config.toml
dataset = "synthesised sound scenes: up to three everyday sounds over a background"
hidden_act = "silu"
depths = [16]
wave_channels = 128
wave_strides = [10, 4, 4]
beta2 = 0.99
learning_rate = 0.0018
shampoo_beta = 0.99
one_sided = false
max_steps = 2700
final_lr_fraction = 0.05
warmup_steps = 130
adamw_weight_decay_other_params = 0
Rows from block 8 of a small sound classifier, named by matrix and row number. Each number is 500 + 50 x the weight over its row's rms, rounded and kept within 0 to 999. All counts start at 0. Numbers have three digits each. After the name is the row's rms in percent of the matrix's.
After each channel's rows are labels from the 100 clips, of 14976, where the channel reaches its highest value: "peak on" is the class under the peak. Only what is clearly more common there than usual is listed. The data: synthesised sound scenes: up to three everyday sounds over a background. In brackets: how many of the 100.
# c30: last pointwise conv (model.blocks.8.c3.0.weight, 256x256x1), inputs 172-255

c30.253 102:543616563529562574550421400523551470437427516477622577552578641493448494424497524499583514462462528502472525491510517568510477431448528474460528540515464497603468544539576466473517565504499496407471529528479497390552577430509483477507530527522557483583
peak on: door slam (25)

c30.165 104:562633524474453582406507521531432501559671482531438563503671504485490486623463477516468489578424524516508497432454504442589456518406538474441508434408562529512520577500500568504530493498456541333455504513527507458508446550457502457571539448487433490389
peak on: coin spinning (27)

c30.219 107:448485561464473431494445538600525508524549481474519505578562476528527574477510467510527443594441536522495488478505529518483448467580474584443493501431547524521474549471473421439437513492499477420508444454526570492479453533534527462401429536462506489512
peak on: door slam (32); glass breaking (30)

c30.66 107:525486515471483502586486630518568503478528638508417490486527512490607470483540572625590601462549507626502455555476564482583492452589598550575515470526614548468427420382519549533561486537430518470442433514472450506487513568519537598533512465468572540533
peak on: door slam (32)

c30.250 110:508461484517526492537476629492455540525524502346414509421514476507461423410518507490463397483572515516440370546593502477482503501589546510472449533489537498458511520502482431537568488525515472491487464519555449520527451594512546437539406436472487524495
peak on: glass breaking (31); door slam (29)

c30.20 104:414558458566576533513536589473530633545507588496513515459468632515438602405495535468496488499421512543500506460559614471556448552609478479481527457513511567526423440486507418475553503385459525496510449447499488523519515547471510522607428465517609481506
peak on: glass breaking (40); door slam (38)

c30.124 109:512456503538546481479439511558501502467490528451501580482442688490558546512498466629447463512484492564477519532467508476481523482563580571517464512492536553620486458502529500424469536461420497484537412445523422531556589527499514554447553399549409455456
peak on: glass breaking (28)

c30.146 099:447557503517460463477446457465549569522524599583496501420407471492566436505548425485557479509543482624525484469545432521605592522607534496546518490550422564473467434579464455495536549463549535510535486488527551498477508461500471420488503488441411517491
peak on: door slam (25)

c30.48 109:488594472568411466521462541489502594462600501465505497533504451522583554441578450584565489521464535529496500529378438451487446475537471445442459376446459528495478535496432586522479466527438432504522518474502533599522475500467440586621495595509485464515
peak on: howling (25)

c30.233 110:519550607572601550453489568440503549483456494511557459550438507527591528484535548527515543643506534486500514531560643436460507554481459509493371415532561397506503435499489485484457475522573620453501467499459457529583515488517544507491570546422507542498
peak on: door slam (25)

c30.127 099:494486537493504562497574553521522565490517531405527580534589572576539431507524572516469512539535462493515540482481548526587457524551463545509524476508570539470568521566537488476544566434534531509569515542458511513503573527470485460544490463555510617478
peak on: door slam (34)

c30.170 106:562513611375466518485572526504497474544513449438566523526533508497455460491437552592467507530423531460481488481567464503553540449538490653595530499467525425530538530459606452477459527451431613468518519419533421494443484529399471568474464492487504508433
peak on: door slam (35); glass breaking (31)

c30.152 112:486527441492516458488565505434560444473518589435459476549520505401489485581462478572486461559603591587484468513448567543503466404524540539527438499543527558515444460559516570427492483509469461570561495498408482408513518522607431537461561542449525464492
peak on: door slam (29)

c30.19 099:487500457437561544515488466412541562530516474500490524430535568488552495499453445454525470454495424516481498453505456481529487483593685527532557468565518592517491526525526434479488465548475627508536567508430435436502421552546599551473389500589452444507
peak on: door slam (25)

c30.175 120:510442490455445481455447514544527456499457504485515480585487489568547469492451467578548459523445582530472540506515468566462497505485488450536350431495485546506341510504586519505504480441544453480497374520501451457438521556619549530490637403405511482446
peak on: door slam (30)

c30.106 119:487545498505457611453475489374473535495545462508558455493525477453478351537481460443465483570450525501430471543509619484498545464544481407497569521453458477478505535457552507568528460521509491552501455432458469486543533537630608509453543557488486439435
peak on: door slam (26)

c30.108 091:458417534404480483521534505482576566522556492498482465562518435531463517454493430564542508401512550535472504538552496523527475445591487532506374533461496372474361460529487582577472445417391470409429452578519522470425430394453433582503463416534436492543
peak on: howling (26)

c30.75 105:517515580444479640464547505550538535553477536587534570435504501436424616453470609493449552388506569403504405467594540465513471435465504481479470537577576536471526527537391527606453389490469493488439444512508462511483452539549509506510486490482600537503
peak on: glass breaking (35)